python train.py --model="CTC image transcriber" --dataset="numbers of one to four digits printed on busy colour backdrops" --train_examples=295000 --image_size=32 --crop_scale_min=1 --horizontal_flip=false --translate=0.06 --rotation_deg=10 --tokenizer="word" --vocab_size=8192 --arch="mlp_mixer" --norm="layernorm" --norm_position="post" --activation="gelu" --mlp_ratio=6 --parallel_block=false --inner_norm=false --moe="top_k" --num_experts=8 --moe_every=2 --expert_mlp_ratio=0.5 --experts_per_token=1 --shared_expert=false --patch_size=[4, 4] --conv_stem=true --layers=12 --width=320 --residual_init="none" --optimizer="soap" --beta2=0.95 --lr=0.0016 --beta1=0.95 --shampoo_beta=0.95 --eps=1e-08 --precondition_frequency=25 --max_precond_dim=512 --one_sided=false --adamw_lr_other_params=0.00075 --grad_clip=1.0 --steps=5200 --batch_size=256 --epochs=4.5 --lr_schedule="cosine" --final_lr_fraction=0 --warmup_steps=100 --weight_decay=0.2 --adamw_weight_decay_other_params=0.05
Rows from block 8 of a small CTC image transcriber, named by matrix and row number. Rows with one number belong to one neuron. Each number is 200 + 40 x the weight over its row's rms, rounded and kept within 0 to 999. All counts start at 0.
Before each neuron's rows are labels from the 100 images, of 14848, where the neuron reaches its highest value: "responds to" is what is common among them; "peak at" is the part of the image that holds the peak. Only what is clearly more common there than usual is listed. The data: numbers of one to four digits printed on busy colour backdrops. In brackets: how many of the 100.
# fc1: MLP up (model.blocks.8.mlp.fc1.weight, 1920x320), inputs 240-319
# fc2: MLP down (model.blocks.8.mlp.fc2.weight, 320x1920, transposed), outputs 240-319

responds to: the digit 3 (71); first digit: 3 (53); first digit: 5 (27); last digit: 3 (26)
peak at: middle left (92)
fc1.179,274,198,199,244,160,179,196,231,268,184,169,172,180,220,178,198,205,213,195,168,167,176,218,201,207,196,217,192,247,158,217,270,247,154,166,122,157,178,253,201,240,78,214,149,244,254,256,219,249,238,252,213,244,247,226,234,237,201,175,160,226,216,174,200,219,145,220,199,187,212,193,246,163,173,180,229,210,157,155,245
fc2.179,268,210,205,254,197,219,204,150,221,221,107,236,210,207,170,205,206,161,201,234,189,223,187,260,194,219,224,212,158,190,207,169,134,86,225,223,211,204,140,221,192,280,262,189,194,269,246,133,235,241,136,225,202,276,226,313,205,155,207,196,197,225,204,177,220,209,200,205,211,207,162,208,184,243,259,167,261,167,246,266

responds to: length: two (84); the digit 5 (57); last digit: 5 (53); first digit: 2 (37)
peak at: top centre (84)
fc1.458,168,188,166,218,182,235,165,187,206,183,260,159,258,230,170,238,193,244,261,257,209,231,231,224,150,197,211,160,175,296,239,247,219,191,297,206,197,235,269,230,243,189,139,224,201,261,201,237,177,124,166,218,136,260,218,234,250,170,233,149,201,253,134,195,150,174,216,185,221,155,203,232,170,197,187,179,257,216,215,202
fc2.458,196,190,212,270,177,170,249,193,257,234,235,178,166,212,243,294,128,211,213,193,161,198,191,186,154,225,160,188,223,134,204,165,283,132,251,203,243,195,250,214,271,215,219,115,247,214,212,204,196,213,164,204,193,250,131,156,233,224,185,229,157,218,216,183,218,210,202,203,250,165,167,232,212,194,291,271,251,226,185,168

responds to: the digit 9 (67); length: four (57); the digit 6 (49); the digit 0 (47)
peak at: centre (54); top centre (34)
fc1.194,217,212,234,206,261,116,181,214,104,180,232,193,270,194,210,227,226,196,168,195,187,332,180,161,171,159,203,118,215,215,151,150,236,209,205,175,186,232,185,194,179,200,197,168,244,232,250,202,189,273,168,150,171,220,173,148,182,211,255,185,240,230,182,246,179,217,247,206,205,215,214,165,316,173,123,233,138,185,243,151
fc2.194,130,211,229,174,211,173,225,193,226,287,249,220,158,232,265,197,249,211,197,220,201,230,259,229,123,208,163,168,256,195,232,213,239,218,164,143,266,245,180,188,207,247,233,147,178,239,216,155,178,195,269,186,148,151,212,187,187,183,164,204,191,311,255,232,146,128,243,134,208,213,227,162,236,243,194,250,145,172,204,202

responds to: length: three (75); the digit 8 (73)
peak at: middle right (79)
fc1.71,248,220,177,271,227,212,166,182,154,266,247,196,291,142,209,168,219,259,272,171,203,197,215,240,274,217,209,237,190,158,223,157,76,167,192,168,179,182,238,255,239,228,162,247,162,152,206,136,176,191,214,199,220,155,170,208,208,191,256,189,162,191,140,183,206,198,194,257,139,158,234,234,203,173,204,179,194,168,257,195
fc2.71,223,179,240,219,247,178,204,181,264,167,255,164,209,224,190,295,211,182,144,218,180,156,143,260,257,203,187,236,223,265,295,207,263,233,190,113,189,216,189,153,143,193,193,247,215,188,229,159,178,128,178,194,217,241,195,182,265,190,111,149,153,106,161,199,161,239,250,155,163,213,241,255,178,229,142,205,172,172,190,231

responds to: length: three (91); the digit 3 (66); last digit: 3 (58); the digit 8 (54)
peak at: bottom right (92)
fc1.79,213,222,223,219,260,159,204,190,204,171,185,207,254,194,157,156,182,157,203,361,240,215,269,163,182,210,119,225,142,188,222,136,179,151,154,253,243,204,220,194,136,241,206,208,223,230,155,133,198,251,184,200,168,201,153,227,113,261,169,235,237,219,199,216,171,229,215,234,240,174,160,248,237,239,181,177,203,280,187,236
fc2.79,160,196,159,179,283,169,237,250,244,197,216,137,240,168,239,135,198,208,166,231,158,136,152,211,187,225,225,159,223,146,217,186,333,197,218,177,189,221,221,207,211,178,219,296,207,223,222,204,194,162,226,213,302,167,148,187,201,148,186,183,213,224,177,275,180,171,204,225,134,206,210,214,188,210,183,150,227,201,245,205

responds to: the digit 7 (79); length: three (53); the digit 8 (50); last digit: 8 (30)
peak at: bottom left (58)
fc1.418,194,240,216,174,211,211,139,169,166,270,201,196,226,199,200,189,243,185,139,256,175,217,309,205,117,248,203,189,187,184,229,156,176,179,103,192,197,194,215,183,218,200,130,220,144,184,144,165,264,232,221,234,174,187,237,221,123,160,202,224,181,195,233,195,185,161,225,239,253,214,194,187,193,228,295,202,260,236,130,247
fc2.418,141,143,231,248,225,197,214,236,151,182,227,260,190,173,272,192,161,183,171,191,194,138,180,215,210,241,152,197,182,234,174,211,143,197,241,254,258,213,186,227,163,178,183,164,246,219,183,168,217,217,207,290,253,165,179,243,163,211,194,160,242,163,138,192,203,133,131,150,195,170,173,103,192,155,183,159,207,222,219,168

responds to: length: four (83); the digit 8 (65); the digit 2 (53)
peak at: top centre (66)
fc1.440,187,227,195,183,195,155,155,246,113,209,187,178,249,208,272,165,206,197,247,203,240,191,237,221,187,231,243,226,219,183,218,160,240,169,236,133,200,239,167,191,259,236,235,184,158,229,175,208,228,194,160,199,275,169,275,164,155,190,256,174,220,208,200,267,156,173,268,152,269,243,159,218,182,212,186,154,267,294,194,225
fc2.440,142,251,248,265,213,261,261,118,215,174,148,203,200,133,183,251,182,159,226,220,166,144,273,195,209,183,226,174,213,154,191,263,235,201,224,203,180,270,197,219,135,222,234,237,150,225,181,171,221,262,209,193,273,169,257,171,158,242,207,214,205,189,238,257,236,207,258,212,198,233,184,213,183,228,164,172,217,204,202,158

responds to: length: four (80); the digit 3 (68); the digit 0 (64); last digit: 3 (45)
peak at: top centre (46); middle right (35)
fc1.376,290,222,189,182,276,238,143,243,249,188,236,229,182,174,241,168,163,186,186,166,167,187,207,188,178,181,224,193,166,274,205,257,171,291,159,272,188,174,266,115,287,102,212,193,225,214,182,156,241,239,188,239,200,264,194,236,251,246,183,179,147,261,243,150,200,199,173,141,219,203,169,254,211,164,221,197,243,193,239,136
fc2.376,173,157,292,232,193,133,161,155,238,193,239,214,169,230,135,129,169,219,152,147,224,220,208,205,182,205,168,153,223,203,157,215,223,155,156,263,157,135,214,219,190,141,215,208,228,167,157,254,173,222,167,214,293,228,208,172,144,189,118,201,218,194,161,185,210,317,219,174,242,160,206,230,178,226,238,204,199,187,155,189

responds to: the digit 3 (96); length: two (95); last digit: 3 (94)
peak at: top right (98)
fc1.4,183,204,216,135,200,173,239,178,184,136,252,259,265,172,178,183,235,242,166,181,253,154,133,221,252,180,198,217,211,233,169,178,227,244,166,138,165,205,189,161,142,154,172,154,204,193,182,201,221,198,240,192,208,218,192,169,168,211,184,242,199,174,168,243,216,172,136,182,270,258,243,169,252,201,234,170,242,168,188,152
fc2.4,211,212,204,251,216,204,127,194,226,219,184,243,205,253,248,275,167,242,78,236,171,208,221,148,227,302,216,260,219,217,195,142,213,242,170,168,200,231,201,185,202,196,291,200,197,187,135,229,221,210,223,306,133,194,201,190,246,129,262,186,204,184,227,185,249,192,199,209,156,190,116,190,179,201,220,211,195,235,190,152

responds to: the digit 1 (84); last digit: 1 (81); length: three (51); first digit: 2 (29)
peak at: middle left (80)
fc1.378,166,147,233,158,241,217,227,201,232,179,284,229,271,209,242,219,245,222,242,197,223,182,164,196,249,203,273,283,142,108,208,133,191,220,144,224,248,156,197,184,229,181,194,186,192,187,307,171,223,249,198,199,255,139,175,116,143,183,170,184,266,169,164,256,163,170,214,163,239,202,238,198,186,262,261,142,244,209,200,156
fc2.378,237,169,224,169,192,253,150,219,231,197,123,250,179,239,256,178,159,129,229,186,265,223,134,122,301,135,243,190,195,227,146,195,221,159,185,209,183,257,237,184,189,178,137,197,165,263,166,222,173,246,202,194,166,192,145,257,160,203,240,198,217,207,209,215,161,213,162,196,97,152,179,268,246,197,180,241,208,249,166,227

responds to: the digit 3 (50); last digit: 3 (44); first digit: 3 (32)
peak at: bottom centre (28); middle left (27)
fc1.332,191,223,166,181,163,312,225,262,257,142,195,214,170,193,180,213,203,208,227,216,174,185,237,197,214,212,247,217,246,289,176,247,219,171,184,211,269,225,196,167,166,146,274,134,222,157,159,188,206,198,182,160,265,214,236,232,228,277,247,164,260,218,170,200,179,214,134,225,176,263,231,222,177,220,180,201,157,221,159,180
fc2.332,181,136,173,245,152,158,169,212,191,291,165,193,206,248,242,116,226,225,196,178,187,260,169,213,248,178,234,184,176,119,223,125,210,181,197,222,203,174,191,91,128,170,217,214,207,185,128,209,198,245,175,240,250,244,125,256,258,196,279,127,228,175,207,219,241,184,209,185,213,217,196,173,212,217,235,163,215,152,142,196

responds to: length: three (98); the digit 2 (86); last digit: 2 (82)
peak at: bottom right (100)
fc1.52,206,245,236,282,233,186,189,152,176,168,171,153,225,199,207,188,193,196,219,206,198,217,190,193,181,159,141,277,218,235,160,114,206,216,151,199,238,268,148,255,231,213,177,236,212,213,214,190,321,203,158,151,211,170,175,220,206,223,251,168,257,251,205,214,154,221,189,194,196,267,210,224,202,177,256,124,247,168,234,198
fc2.52,211,223,211,177,205,226,235,229,273,199,178,196,164,210,279,199,192,192,229,222,199,207,235,216,145,114,252,137,253,191,233,206,250,205,185,142,194,239,236,231,182,224,215,192,248,164,232,178,224,219,158,213,207,207,173,246,126,208,116,160,181,200,202,268,179,185,231,211,175,192,269,176,148,235,188,255,153,195,228,174

responds to: the digit 0 (66); last digit: 0 (64); length: three (61); first digit: 0 (26)
peak at: top right (45); bottom right (42)
fc1.567,155,224,172,199,216,178,194,196,223,206,229,206,210,188,207,210,163,147,224,247,153,228,156,227,156,173,230,186,162,248,205,187,236,182,201,218,135,254,133,204,259,173,155,221,166,203,218,196,234,199,239,181,230,183,206,138,185,240,241,204,178,141,227,210,199,220,194,215,263,168,187,180,272,162,221,192,245,194,202,109
fc2.567,132,168,252,254,211,192,195,251,211,232,218,131,183,198,228,117,170,149,251,159,212,130,202,236,178,146,215,250,202,243,228,189,203,246,190,131,91,128,219,247,224,192,265,180,153,292,131,237,149,234,175,180,203,160,178,199,189,206,179,229,181,207,277,263,180,232,205,228,186,189,227,184,213,189,151,231,196,251,37,142

responds to: the digit 3 (90); length: four (90)
peak at: middle right (32); top centre (32)
fc1.20,206,201,244,195,141,227,224,206,143,262,128,244,220,230,316,241,245,184,199,164,210,166,230,235,212,311,149,225,203,254,215,252,207,222,187,189,169,205,253,228,245,197,214,215,224,156,203,226,184,120,150,262,182,156,210,212,187,236,214,222,158,285,215,191,192,210,151,192,105,279,194,191,238,171,228,166,140,220,153,213
fc2.20,235,204,147,197,256,188,193,229,200,233,200,236,161,191,198,275,264,194,131,166,164,203,270,196,205,160,232,212,169,167,174,151,171,211,228,173,203,188,244,163,222,229,188,200,182,169,189,169,220,216,232,166,224,216,279,148,233,272,220,147,198,116,262,215,177,197,185,268,210,230,149,238,216,198,232,215,177,128,151,181

responds to: the digit 0 (50); the digit 9 (49)
peak at: bottom right (66); top centre (27)
fc1.682,165,204,226,168,246,269,174,192,134,132,182,255,231,200,145,319,179,227,154,233,187,266,146,220,236,151,201,203,306,130,192,182,124,206,150,112,168,298,153,228,212,205,198,209,258,219,182,197,254,200,159,221,150,226,196,215,260,138,216,216,238,208,143,194,235,184,230,218,152,281,243,149,135,117,248,107,234,190,201,235
fc2.682,182,170,160,157,245,169,187,212,251,262,223,216,185,243,269,206,242,203,177,192,138,217,255,186,165,205,211,199,257,167,246,264,188,256,137,192,233,179,241,167,226,175,244,175,265,171,240,148,147,138,268,192,220,191,246,195,236,136,197,261,210,205,272,249,201,127,201,159,147,189,232,223,199,246,179,199,171,156,227,238

responds to: length: four (85); the digit 1 (50); the digit 9 (47); the digit 5 (47)
peak at: bottom left (80)
fc1.173,90,268,213,169,145,201,233,205,236,234,164,193,208,146,235,175,221,221,162,223,217,239,233,173,242,210,209,153,214,159,195,227,258,240,182,232,254,218,180,264,181,158,238,183,139,208,148,216,176,281,147,173,221,143,241,282,255,186,155,251,218,253,219,141,192,147,129,164,176,129,197,151,166,233,169,177,245,247,207,233
fc2.173,195,194,148,166,237,183,200,256,199,226,232,209,149,223,234,155,205,287,175,170,261,179,161,230,175,197,189,129,197,200,231,232,236,171,177,217,226,173,216,205,211,255,170,195,268,200,257,204,179,235,240,188,170,224,102,261,202,205,141,223,216,210,202,181,187,209,209,177,174,241,172,193,294,187,164,145,219,139,196,210

responds to: length: four (63); the digit 4 (52); the digit 6 (47); first digit: 6 (26)
peak at: centre (57)
fc1.321,158,237,233,274,217,225,150,316,194,254,175,191,233,137,186,270,154,167,195,221,232,153,204,189,198,186,194,237,206,216,239,217,128,228,140,189,210,194,173,155,119,215,207,253,249,235,204,204,209,189,166,224,212,146,161,230,161,200,190,208,161,160,114,219,158,143,166,141,201,173,248,194,174,234,207,187,234,205,178,242
fc2.321,170,148,229,180,208,158,122,240,201,258,129,257,131,167,144,123,157,167,249,179,141,76,182,199,174,173,161,121,134,210,151,201,222,150,182,211,210,203,173,219,156,276,281,237,157,183,189,202,201,206,184,270,239,218,136,226,156,190,235,133,209,139,193,184,223,197,149,209,241,264,176,201,215,175,194,164,154,213,148,147

responds to: length: three (90); the digit 2 (75); last digit: 4 (43)
peak at: bottom right (65)
fc1.298,211,213,235,160,140,243,215,223,245,230,120,285,196,196,288,188,160,220,236,190,217,153,225,227,212,253,248,207,220,189,200,253,275,227,209,179,186,161,123,228,171,233,170,132,150,139,197,204,272,130,217,184,178,212,193,178,218,173,157,196,141,113,205,208,155,207,195,189,188,211,227,127,259,110,329,197,148,237,244,156
fc2.298,175,201,202,165,219,187,212,163,222,230,185,144,160,168,245,174,154,221,235,120,198,158,200,186,221,208,237,246,225,202,216,227,216,246,177,228,133,211,259,242,159,186,268,179,132,198,258,173,236,199,228,227,138,250,304,172,150,229,206,163,259,208,255,175,230,221,260,201,249,281,207,203,171,121,174,154,188,192,216,226

responds to: the digit 0 (58); last digit: 6 (37); last digit: 0 (28)
peak at: middle left (40); top centre (35)
fc1.188,187,228,228,150,136,212,284,166,170,162,214,193,243,177,270,188,192,279,223,230,229,172,249,230,192,249,177,190,145,200,145,210,118,238,310,213,182,231,197,237,224,249,151,213,171,265,205,264,170,238,196,206,238,174,212,157,146,220,177,197,145,229,193,165,189,113,140,197,184,161,201,153,244,250,222,234,153,179,226,237
fc2.188,204,239,249,178,187,177,204,238,173,237,270,201,225,132,159,179,155,202,199,195,177,134,184,220,120,281,253,192,237,251,228,235,201,291,213,254,253,247,226,252,147,220,95,195,200,209,154,263,202,168,211,162,227,178,173,183,220,225,208,245,163,157,162,127,204,172,253,211,213,230,150,204,170,262,261,211,161,224,283,219

responds to: length: three (69); the digit 1 (61); the digit 8 (59); last digit: 1 (57)
peak at: middle left (56); bottom right (41)
fc1.566,189,221,221,186,267,268,172,206,209,233,186,236,224,176,205,197,210,192,172,235,262,193,153,206,215,261,206,137,213,225,190,173,220,178,207,109,246,157,139,255,170,239,211,166,215,176,275,251,219,255,218,262,189,170,191,186,215,174,239,151,296,292,300,182,207,178,177,139,245,144,262,216,179,264,310,195,142,194,194,225
fc2.566,232,170,244,185,178,227,220,238,246,147,224,125,206,149,226,238,168,115,172,241,169,219,170,162,225,191,219,162,217,191,157,248,200,261,218,215,220,221,238,229,165,197,108,106,257,255,203,161,247,174,232,232,215,221,157,160,144,224,208,214,167,197,214,219,243,229,179,210,216,177,187,236,179,260,221,227,203,255,193,220

responds to: the digit 9 (97); length: three (90); last digit: 5 (35); first digit: 0 (26)
peak at: centre (100)
fc1.210,193,115,231,154,273,186,155,241,195,169,173,212,251,182,158,272,164,206,226,170,243,195,178,194,214,174,167,193,147,139,159,196,177,226,245,156,227,197,241,260,255,236,140,196,202,135,234,211,255,144,113,174,163,236,152,193,167,125,202,174,212,194,205,194,166,192,212,176,172,212,236,208,209,215,190,255,183,256,197,224
fc2.210,218,242,225,131,189,175,260,215,186,191,147,154,258,190,194,166,187,178,196,195,180,197,186,218,261,185,213,173,204,165,211,247,130,141,163,221,247,222,207,226,263,162,230,152,278,202,231,182,102,198,209,229,128,208,208,194,234,194,167,160,227,293,172,184,179,232,283,212,196,153,248,286,155,190,207,200,178,148,115,166

responds to: length: two (88); the digit 5 (80); last digit: 5 (76); first digit: 3 (34)
peak at: top right (53); top centre (43)
fc1.572,226,216,232,144,276,213,229,180,226,280,273,248,203,167,186,238,202,280,219,198,154,221,277,270,210,211,162,240,157,198,191,221,167,197,180,184,192,179,198,178,175,176,209,188,145,191,216,119,208,184,230,231,217,234,243,220,189,127,215,218,184,238,205,241,194,191,239,207,264,199,224,141,132,236,170,159,220,172,205,240
fc2.572,207,124,162,223,171,201,169,201,187,173,150,248,237,199,221,186,200,171,168,261,235,173,198,207,284,219,144,260,181,143,190,175,169,179,222,238,269,207,241,242,196,192,252,211,163,199,182,217,177,227,158,288,212,224,213,244,221,207,199,154,240,187,168,171,151,254,186,159,176,203,214,256,190,194,232,186,138,196,209,155

responds to: length: two (89); last digit: 7 (27); first digit: 5 (27)
peak at: top right (61); top centre (27)
fc1.695,167,168,150,269,163,199,175,173,204,272,285,157,220,230,193,243,227,200,98,155,206,198,203,202,190,216,236,220,217,238,249,156,209,194,180,263,162,226,140,202,239,190,193,291,192,209,265,143,236,176,159,254,218,257,209,272,169,207,225,149,187,203,198,225,189,189,222,199,290,241,241,212,176,197,172,80,246,250,210,195
fc2.695,163,187,238,270,167,179,236,200,191,264,164,271,161,147,229,254,159,149,243,270,240,133,265,245,208,188,197,110,212,174,225,183,180,101,231,179,193,159,188,205,197,153,231,193,173,272,185,189,148,186,194,245,241,142,145,235,202,213,272,206,191,218,152,193,187,219,177,163,173,173,176,138,215,184,271,147,182,237,190,92

responds to: length: four (91); the digit 5 (59); the digit 0 (55); the digit 2 (49)
peak at: top centre (67)
fc1.253,220,214,226,199,196,155,252,217,263,147,274,226,196,186,141,226,178,223,207,205,179,258,173,164,269,183,237,218,226,135,180,263,257,196,174,181,226,164,279,216,212,269,214,193,257,242,213,238,201,179,207,172,161,206,222,315,236,179,188,210,173,152,196,210,237,187,199,197,128,212,220,151,250,181,269,196,270,242,219,273
fc2.253,218,184,206,225,202,98,222,207,144,222,167,253,123,142,203,189,142,165,211,231,96,162,151,218,220,274,215,196,170,149,164,195,227,159,203,273,164,166,224,132,176,216,255,216,158,114,183,159,244,208,197,214,206,163,210,223,216,204,183,149,296,191,220,181,251,207,242,176,219,316,170,163,183,237,232,152,218,159,127,175

responds to: length: four (68); the digit 4 (50); the digit 9 (45)
peak at: centre (46); middle left (36)
fc1.256,230,197,280,175,351,153,187,198,138,178,222,175,223,212,239,139,223,208,198,227,202,212,201,181,200,167,208,179,165,189,243,164,250,213,275,205,159,262,161,200,141,188,272,222,218,161,254,200,234,238,223,230,212,230,145,290,192,198,152,206,219,227,161,254,185,177,185,201,180,131,226,275,213,198,251,251,187,170,183,159
fc2.256,157,195,235,182,152,201,168,128,164,196,226,224,209,151,247,152,200,207,226,184,220,108,185,148,132,158,83,215,142,219,210,187,138,176,227,165,147,185,198,184,229,175,232,146,176,192,204,199,234,250,137,260,163,184,231,205,183,152,182,247,243,193,203,254,297,216,184,174,196,139,280,218,200,181,229,244,198,253,204,274

responds to: the digit 3 (73); length: two (64); last digit: 3 (53); the digit 9 (48)
peak at: top right (66)
fc1.357,222,224,250,201,225,296,253,225,266,130,184,307,220,222,201,291,201,289,216,154,175,145,251,160,254,249,181,192,203,153,185,174,141,177,204,182,221,167,212,131,173,200,239,249,242,181,151,188,192,199,192,284,141,212,188,206,229,128,141,167,149,223,183,192,171,182,162,199,222,167,176,205,249,196,142,165,201,195,183,204
fc2.357,213,185,194,173,236,174,158,209,173,205,191,197,211,197,155,165,182,159,212,157,172,197,203,180,192,305,213,240,199,174,275,163,133,134,170,190,182,148,222,204,169,171,243,203,234,204,172,240,212,207,210,315,235,231,272,132,232,188,242,244,294,184,249,202,208,168,272,219,161,187,201,187,160,229,290,219,129,198,223,246

responds to: the digit 9 (100); first digit: 9 (100); length: three (59); last digit: 9 (28)
peak at: middle right (79)
fc1.0,172,206,235,239,301,176,197,199,156,220,265,247,220,180,228,188,142,186,164,222,147,188,237,110,253,161,256,207,197,240,210,163,195,220,173,155,142,201,185,219,189,208,225,280,106,196,166,156,199,102,171,156,214,271,232,169,145,213,223,169,197,226,122,237,234,233,131,178,252,255,272,207,146,187,185,130,204,217,159,162
fc2.0,126,196,244,218,191,143,249,165,147,153,250,223,208,232,272,152,175,215,178,97,192,161,201,251,285,170,185,210,229,203,187,207,266,184,135,222,223,199,208,238,203,180,332,162,111,174,188,163,188,243,199,250,234,234,197,279,190,144,180,171,203,223,222,197,204,164,163,183,150,202,194,231,221,217,162,139,193,239,189,200

responds to: the digit 3 (68); the digit 1 (60); first digit: 1 (57); length: two (57)
peak at: bottom left (39)
fc1.118,231,182,209,292,253,160,187,179,169,218,174,211,199,251,255,186,196,168,201,255,224,160,222,153,215,216,154,234,189,252,229,155,245,156,224,185,198,206,174,247,247,235,232,247,186,300,241,228,217,268,184,214,286,194,195,176,263,144,229,223,141,228,170,160,200,152,208,232,84,246,216,215,200,181,237,134,111,251,170,203
fc2.118,223,233,238,210,215,238,266,200,234,188,254,168,123,204,218,272,216,124,174,189,107,183,209,182,177,159,278,176,185,220,216,239,311,176,159,171,237,192,219,262,208,173,212,142,204,209,259,212,182,226,168,190,156,220,259,245,162,272,136,129,245,205,199,243,169,187,188,180,164,167,256,247,171,212,180,250,145,245,239,194

responds to: the digit 1 (83); first digit: 1 (72)
peak at: centre (43); middle right (31)
fc1.506,132,168,148,186,187,169,338,192,249,164,164,110,162,169,198,249,244,278,134,209,298,224,213,249,224,207,183,208,232,165,102,200,170,170,159,153,238,222,179,194,221,169,248,154,216,228,192,208,155,231,118,226,216,180,254,126,166,200,195,223,207,202,111,153,192,184,186,192,218,250,180,176,158,164,94,202,198,149,193,233
fc2.506,217,208,165,242,150,160,127,211,205,220,178,259,188,188,178,232,225,60,185,183,141,245,233,168,141,195,240,173,216,158,211,219,116,244,145,208,247,228,197,174,199,246,200,201,231,262,223,143,232,210,230,147,126,148,181,255,209,263,231,196,178,197,175,221,188,220,160,156,180,165,90,264,169,255,186,165,246,162,180,145

responds to: length: two (91); the digit 5 (66); last digit: 5 (64); last digit: 2 (31)
peak at: middle left (68)
fc1.653,235,189,141,225,204,179,226,218,165,128,216,179,110,216,143,268,169,223,182,252,154,185,213,146,211,173,211,198,180,102,174,282,140,143,166,188,181,175,139,184,225,184,206,221,229,229,185,218,166,216,174,160,192,158,197,180,178,169,176,156,220,163,227,194,202,236,167,239,263,189,187,205,216,208,205,215,188,243,193,184
fc2.653,152,220,250,261,245,194,197,283,196,185,120,214,203,170,220,226,223,173,213,259,187,246,148,205,233,175,223,179,156,190,241,96,122,206,219,176,160,225,166,251,255,195,189,273,170,229,245,169,98,178,199,167,213,204,188,166,207,251,174,183,257,180,135,191,204,262,259,219,169,215,138,193,145,236,154,201,240,143,152,168

responds to: the digit 9 (98); last digit: 9 (93); length: three (56)
peak at: top centre (92)
fc1.539,147,158,243,153,185,187,191,178,140,101,192,224,217,174,226,204,186,176,201,172,222,164,254,227,265,172,150,258,177,167,227,173,155,279,195,166,204,207,213,173,231,151,259,238,174,186,183,171,216,259,253,136,231,274,187,223,206,198,198,231,152,191,233,199,167,202,224,186,219,207,271,176,261,193,144,161,255,224,235,275
fc2.539,220,205,196,193,287,193,217,156,223,142,171,212,111,248,229,237,180,266,195,177,126,224,205,136,199,231,245,246,173,164,210,226,259,125,175,244,193,171,243,236,193,204,257,184,187,207,215,194,167,189,130,247,222,180,268,223,180,188,259,210,255,148,174,198,156,219,136,179,141,200,220,198,230,203,187,202,137,207,197,215

responds to: the digit 9 (93); length: four (83); the digit 2 (52)
peak at: middle left (83)
fc1.496,164,170,235,100,166,118,164,196,217,212,238,226,269,173,161,186,134,149,173,221,250,168,233,215,186,239,204,173,255,168,195,205,239,233,239,145,153,150,244,183,179,242,222,222,158,207,183,272,243,161,273,232,274,197,193,167,135,207,197,180,225,213,210,255,273,206,148,140,190,140,278,164,225,272,252,176,167,162,198,180
fc2.496,224,212,210,217,170,160,193,187,226,245,224,218,143,180,204,186,151,237,297,183,225,227,195,216,197,185,278,183,278,151,169,207,202,297,219,295,169,96,218,240,203,218,237,192,157,216,153,214,180,182,170,262,258,274,199,148,169,227,279,193,232,139,133,225,228,179,187,164,229,184,262,197,237,167,171,171,206,213,241,154

responds to: the digit 0 (57); the digit 1 (51); last digit: 0 (50); first digit: 0 (44)
peak at: top right (96)
fc1.242,207,253,242,184,159,159,223,269,148,231,215,235,230,175,176,236,174,185,162,192,172,191,193,244,154,219,253,197,196,210,222,230,80,174,220,221,183,218,150,213,129,201,207,174,225,141,220,158,193,184,142,261,197,246,260,162,217,168,248,220,136,262,205,151,209,188,206,255,218,260,148,214,210,253,199,224,217,225,228,161
fc2.242,197,158,209,205,194,217,173,159,210,164,204,206,228,174,186,196,158,123,239,130,188,181,231,243,191,190,155,215,283,172,226,235,232,221,206,185,237,222,242,198,186,184,187,154,154,227,177,207,174,222,139,172,153,240,210,195,222,190,270,143,199,280,235,142,225,199,205,228,166,178,208,201,137,160,244,203,218,194,172,129